A small image classifier, trained from scratch: 48-pixel images.
Rows from block 5 of a small image classifier, named by matrix and row number. Rows with one number belong to one neuron. Each number is 128 + 24 x the weight over its row's rms, rounded and kept within 0 to 255. All counts start at 0. Numbers have three digits each. After the name is the row's rms in percent of the matrix's.
After each neuron's rows are labels from the 100 images, of 14848, where the neuron reaches its highest value: "patch colour" is the nearest of a few named colours to the mean colour under the peak. Only what is clearly more common there than usual is listed. The data: scattered letters and digits in many colours.
# fc1: MLP up (model.blocks.5.mlp.fc1.weight, 1024x256), inputs 0-127
# fc2: MLP down (model.blocks.5.mlp.fc2.weight, 256x1024, transposed), outputs 0-127

fc1.571 095:094110142164140103146102120109142106126134145111138126133112101117105108085094110113130143102105098144111176153133139150131127124106107098148172079130060141146137098106144132161106136154128114141100157131139117175144105135110110121123120171167142130148120109107144148164158158116104157161139116179106140106108102140148130103124149131108093135122096137127116126167150202114151144163118
fc2.571 094:131078155134098126109111171106086151122141124102131119058106144129170161122181123106141078125122159081124092073109117144132143123164147133091121126108114116083128143124102128072135143110139125151155121129126145125165158133095199126134102149117147133137125133151174130109127126131110088117138148112105129156121164120102155112159147096121153151116168118145131142119101111117149132126123
patch colour: white

fc1.51 094:158086128142150103131114133098138106138109125132140164137139140111106103096118126110157112115140096078140116129129109145147115177164117167112102123122167131163172154142136126102143096143136138142110094127132161140153141143156096149151129140106115125133108184135152107084193146121105149141101117117107152084127074094134144104160078157107101107149109087109156130132077104161134129127131
fc2.51 098:102157121132125141127128158130136115072143124133138138143099125116159172129102177137110145113126127098103129158130109117082123144117154121117077087109122132155133151127156146137136097097094104123109156125131107165117119133157165080113099135114167126150170122129177173142139110137147140127127116140136129137149155119117138148110146052130108135095136130128121143137134118102104154107139
patch colour: black

fc1.394 115:129147156138135135132118100071155119142090124080108088168143136111101153129117124104122112112132128107163083131125125122157110102138109131089134161115133168126110109107138140123118161188143157097158153100127079091100124177124139104111148174136158109171065107124151137174146147115102062126096123096124098110131143155156091103087150093118112142114133088145140138164122101134094098155133
fc2.394 109:124120140118108131127136152156110126163120107109150085141161142138134083110137120159139139126128140140192132138097120109182111116101113111098159130162103128146083144077138131101138105137160130142122157126127109181084128178115135114101093110107166152150116119133155150163127114125123114123157112141127119127133116133105089124140137118122150138137131106112107101109133120113120073112124
patch colour: white

fc1.695 100:070102129113156109132135113149129125132127115116167163117139135106083130102147141142104121109113117112136139172110162189118145111132090135081126115157140087131145117067155145115148125124136088131135102153166149116143123181144141185127150105145129140116140158129145128121202125154102129120116143140110173141112149079161117114131115157105130122136135127121167085136105097114160146104141
fc2.695 104:104151114133138143117114145165114120173165114130139130097101118158095169126102124115128148130119130148109106114121109095171121109132128117102096139136114143126104112125111158102101143137129132127152125087119112127104134172074087108136125146149118141127077095146130113144154123156110089165162172138159121111108064162119146155143142108133086114164124124107078148185140137144110090139157
patch colour: grey

fc1.627 110:114096145108146105114164162130109155088114115150116149101161139140102117094124097097151085153132106148134108106115159112184108134121110122136145138136146127112154106123133121135109140111147111121145149127185098142156061153116089091156149114141146133100096137153147123120131116097134109109155118117081111143122102135130120108101128099163169089102122104147150145079117135052136150134120
fc2.627 104:118082115068127133150146106104134106123102135142110109150131094109126111136088150110144133119116148120135127124160182062081107092143154126073115092128119119162144089168143131143108115125107121160119157117135148110122134126191129105138123133144124124155120100108083145107121152110125162098141124125147150154111143099115108093110136114096162091141150117103108135118106122140124129109122
patch colour: white

fc1.298 102:099088113090161096133131130173123121113129157107131127094099159139152113120140121117153096126144118102132125116164120118121125132120157089150102087138145133106123075107116076137108118136134140113091122135135129134120128095132118152098115128091107135148124126143144159203118178108090149153144131129127136116125126140166128121128126164164171175141089132136153116160112164174115146148097
fc2.298 105:137112152115120143128160160103154103120140111120115098125090161163114119121159127127110124119133116119138167142151110142098121119162110116127130116117091135096138180125147111119213103183161120075164135128140103126108110148133104120135119147161145119186093139102180166112088094162170113154090147141117118149138143129147111111099141109138091152151129139156150124138131128129088109137101
patch colour: black

fc1.32 096:147109125091156110135138118137155114092137117132154173142117113135103116141118130096119119104089135116159145098100128106108104112153142141074110141083127134126126176100061141128153152171117113155083115091119183093134107126113130148098149121149131142112081119108110141097112126147124129157084123144134119110148118177117095122141128130137091110187170110147182123156129127120124121133142
fc2.32 095:135151132118156203114106124142116143155119135119129124104127127120100141146124106112104068145105150113150108158129139161129112150150110113152152116104128129133133093144110125141157137107131111106165062153124113099129123113101104137119109105153127127114122161098138133150139107186142115074139149115104106129131085127122107122134176124131133112122132129132139110117113107130129153121126
patch colour: green

fc1.684 097:104103131128072152135125113168115135111127190141129119123202172146125141095138066120103092124113108129129095134161115152163152143089109160075108088125122094104150106126090136112068120102108124130126149112144136103128109135166118109162159086092154132110094124127167131118109159149128152149147167108117137178132135148155134152091137112151126142127155161146115109137124130109156116117131
fc2.684 095:148107132120081101162120120139143099099095113133142159105119129114087146157097147147169127127149144112116098123087097101143149132127173136153095080139120163124106100125131140156174115134130136100146140154141137132123156145181089103114159148091155119110113120132133138157153144153140128107144144120101132111121129103138142136124086178145150143161141123127121129128125130123126182131177
patch colour: white

fc1.393 105:152139142148096137131150129166114138123116116138166125149187122140120121123117136167109179183098103109157115114159156188128108145121105097108117114155132116150114132131144140157127121144120113156132109123131123152129166118120146054137104151072127144151095123121121099121099165142075169123143112129096139090114118111117097159167144133149112126141117152146156166166122152139119122171125
fc2.393 099:138159124161161108115166114157147140129131107122111115120106146093105148162131103116094084124129138185129115113116114120101127091163094133143134104150123065086140125124141142079089127112153139112149112150140146160135108138170146144118132111165105135140157161107122135125143111154123091117139141111108103143070114135117158127147105094129159108098136152105089121131094043096139102068148
patch colour: brown

fc1.303 107:158168140119107112143135112169111137104152139101113142147170116119155086144137144169123126141097120144108138204132141167152073135140127096124170128127144152129094152155106135134142119156105128115095101141134138159090153111116140102094116135100122161151122125107154144116105149163101116139109108147114119109134160133130128123126151159158082077151156121113118124168114139123169097140139
fc2.303 099:160124119114109110091111125134138143140135090111101130106132140084077150124160114111103115137108133167119129132109168126095150125130101136165131145138111065099134124132125132087107092138148102133138120141139121110190111180128094109110140137134140107180149104128093099152119157195123129149133152108102131146093070109099131075116118115149156120129148129122115109141142101135103110099108
patch colour: grey; brown

fc1.338 081:103120098117107063153184113149106107105131167137134157146150124149115143149128095137154135137140142091114131108183129128130150156105140139104110128131133137130160101131138119133100119126122173127135079121139103137136126187115069118120149107116111097088088124196132179132145189112133150126127119109113134137106096152189115095076112178160124156079135141174111145163115124142104120155105
fc2.338 090:116134125093112061120142124125139121062170144127092132099104118097144117081113156120137105138115134124114102109117120156123131139092146111158102105113099152124067140164114115118141116152107152147150150081135109090140117129117128148155155141119162099149172137114121135167142083189130103123134089107144101079140161127109105163140126119127153139148083143114124119099122140120125154139146
patch colour: white

fc1.212 111:109105150131122112080109114100087165101107147139165156088170103147148149159155153152123158054120120111137115140135106149095101105126094113073077132138126113136150137137087136116117105126142155139103155165090098139156153123128167139142117149132149136105136099132148136156152114155129148195171082110116159143149132155108121158132141123131123161156107109154137151135109120139172082126116
fc2.212 105:105128138157117112130133106110149129154085124137109134131136110105177131137095125115147084104126113119128090143077178093147152147119177124149135128178145128176116121135164115113121101110126116099106096139143121070125116117086145155128113129097164158118080103128125073094097112129136152123153154127110147117143143123104143092134115155154154139103126121131118126131150109133151159115146
patch colour: pink

fc1.385 081:110127120128085150139138161130140102095144137124113107139219152083125143097118079134082091095157120138122132129159135156125141189134101142156124114099129098108129113165120099097078121128133099130138099117139131096118108157183090120135163106102145139101060092132122118111115149154127123136096144121149133177153096085159141134067131105122116139123149141166120119129120098136148083138113
fc2.385 091:123086129142077124147117096173148111131121118143158163085116116147100159182083118137163117138150124128126075139078098103163120139121159149137140093130110155144128084123134149154160132131087130131157156146130141139116189099158115140093154135097179120132120136138170149141136135120130149134120140117157136126159125121123153160110107147139153139139096127111139137121109145114160161145136
patch colour: black

fc1.582 096:120100161105116142156120072111141119149112110153098108109075108100137151168118113104143138144144119145160183098101122081128129122132147116139136102123091133124141136086131145127151146113162146156111162135076149173151159124143144125175119077122116141136114137116141100152109141127116112118123121134113116127123121116151104155131140107142151106131113107116132114131112096135085120107144
fc2.582 098:121139110122166071146094147103125122120121153107128134121147124154154153111122174175114102145113124151102113095131124113104127110157132109142109072128157178126136149142083147090143125131085116163102119160133127116133137137152122100142146153136101140114110140119094141140139138146121123117072118146135158164089184134121088091163156139093079126156172127119124140128103125164130105130138
patch colour: white

fc1.229 101:120134143093170118097116119169166108128130123189153129120159130087171109108140113131103139074146120123094164141102129139082176155126164162070108154163154129121141096101145141090161146126139151112099109123136140131159140141160145156150079139110155105063117131091133156097124143109121123141168120074107125143140114122139143125153137087137095179113092115144148110137118157138130158123119
fc2.229 103:131132120092140129156099160116140168177119117104116107147113114137157098124088118108115140132106151154129087145104149118131134130171135085164105139126139142153076145151125112145111157141130146146139121160096113131163130059104117156137152128109136111164139142147101119152105097110154110127155127143151134136105180142141137119120097130130145138135127115151092138108130124154138096148120
patch colour: pink

fc1.81 113:135097127158101127081158185133114132142110174135131094132151094128099084117118143132114100159172148167140141147152135105128170126134119154126110111090074130128094149102122123138126164096171140121149141112118131125121126129135138096146092170148150151138089138111118119126119120109108134099132148139141156139133119109085147115127126106068102193103161132133126101125129112131146087120088
fc2.81 114:115104144130154079112124147097116128162164161127103145134128100080143085099093127138171136143095141134152149146091078132212122120130132130099167117105077129119128162095136136146124123192107128104116144104148145087129135128113135092119095100130161158123126125088145170113108098117086131136132128122146170164124135067143093162135133081137091165113102114154117147151131135088133148108118
patch colour: black

fc1.391 105:130156134134117138133110113147159147121140150109140112159128126106104120125125126093122062122148145094145163177155146162158164143139145133099156150161151090132129111118118101099074139131124137151117114144125167151114152115140127137101110121167158174094119130103150124118132133116140138179125121122130115097098181147102087110140124118098081128100110127116139127177162126144115153135097
fc2.391 105:184101147134102114106130155167121174155122142095138125134100121086128111118118100150117141130091081124138141131078099105135106134141125096111159118092161132138132106112136107087140118160158108096150170147131119127133124122137119100096106156142124114115143128067113143152111098127148112125178116152147137146129141151137141112119175089133110124151090119159108131131079097129115066127127
patch colour: brown

fc1.418 096:165145150176110153088110123163144093129106149111171125107162148113124121148134053119148105114175139106135107145131119126174130162115126119129193145131090094133110130153117100150142126149144120106088115131132112132135159099121137125164147144102115132116097112142154162142067170133131131139139119124126115128137157123106103138100155095123126128108167133157098135115157137112132162126153
fc2.418 099:140150125119092150177133154080105145145076092120099092149152108153130165161133147134162115088072144138159143116113149095145122118080127109106058141161186108135122121089184143139153104117105131144106123144111130168143130174115160121128134139123180115154126112099130123115158130137096119148175080126133171138113100096140069112120138174153139138113135134123161122163111111145102118158124
patch colour: white

fc1.48 107:137118126126156138120107123166113123110084123126108113106102111125153138154139096070127130084125110144119113129129136162159139103106140141157171102134148105143143157103143099083112165124135135138142195123116122147177144068151122110111081120125122111109176128118137155129133160105147144130136132168193120118133112146118143142129167123140123129130133168133110099141116132125154113142101
fc2.48 106:134136158129144144128099059058126157079144130124101086115131112124143124128120147132142134133155128103135142164195103102133144148141148131136161163136105098126156106190159092175139117129093114146138150094123124106141142114141126095080126136126114097139144137141118154162104148157118169088113112102141149147086099131134158105134129100144155150119139154139157152137139154145119087117110
patch colour: grey

fc1.698 111:090113103129092134123082120112093114181139125153140115104148158097126107140114145152130125118100123132086121104132070172114103105122100128140142110140149070134119107146126136174183112144125099096111181154162158107136124181152107130113166095113075118114148104167102142122124138143149135148113133121138121190159158130191103142153149133166106127129103139163145124143119180136140131128163
fc2.698 115:154127169165164128139116101107095145138130137114103139097090148148140144166121134157154133122101146129123095093165102099121126099148160107146125118149127129166104163128112125150126162124117128094138147124120111104152144104091133128069148152153160111105126127095082109148086113073140118122121122121133134119124156124138180073134132094124137145143170132109074112088142153126141136116101
patch colour: black

fc1.464 106:152139135117162152124099116141130131107124126144102142131111126171137169136142162161090108094142122180109160071142141168146135136113146107177131157141134077096134118086121073093105133132080134104120097127105175156146122126144102136084086128147115086099146144158124119139129100095141047097084139124125153102103164145130126163118134139101128102118106154137084129136172110108119117160131
fc2.464 104:116094132134101099142133082088115129089147142105125127106166116095133146087142202132133151111161095130143136083114114165159118112087156136111122138151140136118128107164182088169144148154141101131093139114119134112116140132160125135138124162109089107175146140118142193125090174159133164128110122123153136160139102137130112136128111124140143160131100154140108140146133099137131115173117
patch colour: green

fc1.527 093:092145143175110133086112120094158132121116102137120069105147131165059131124141164114160134137145146098152137174135149103138145128134138182124113145124111090155145102116102138088093155147110135141089141108152100153139119124094118120116110113145136115081121089136070105141138116133125118107130106166113108151101115106144141108124127104163119115121113135119072142071096081153090122113161
fc2.527 096:122147109135129127122153131112097100122145142106116189113130147086139145155117159120114131168134056138118143150116133144142127142135120141172139135135111101137141131103141109143107155136145131098161133082101152119141155141116118148100143119116126118180119150070125143166147172087124140103120120137116122092183148134112134134112151150102119136165119119111141111117124115105067148135099
patch colour: green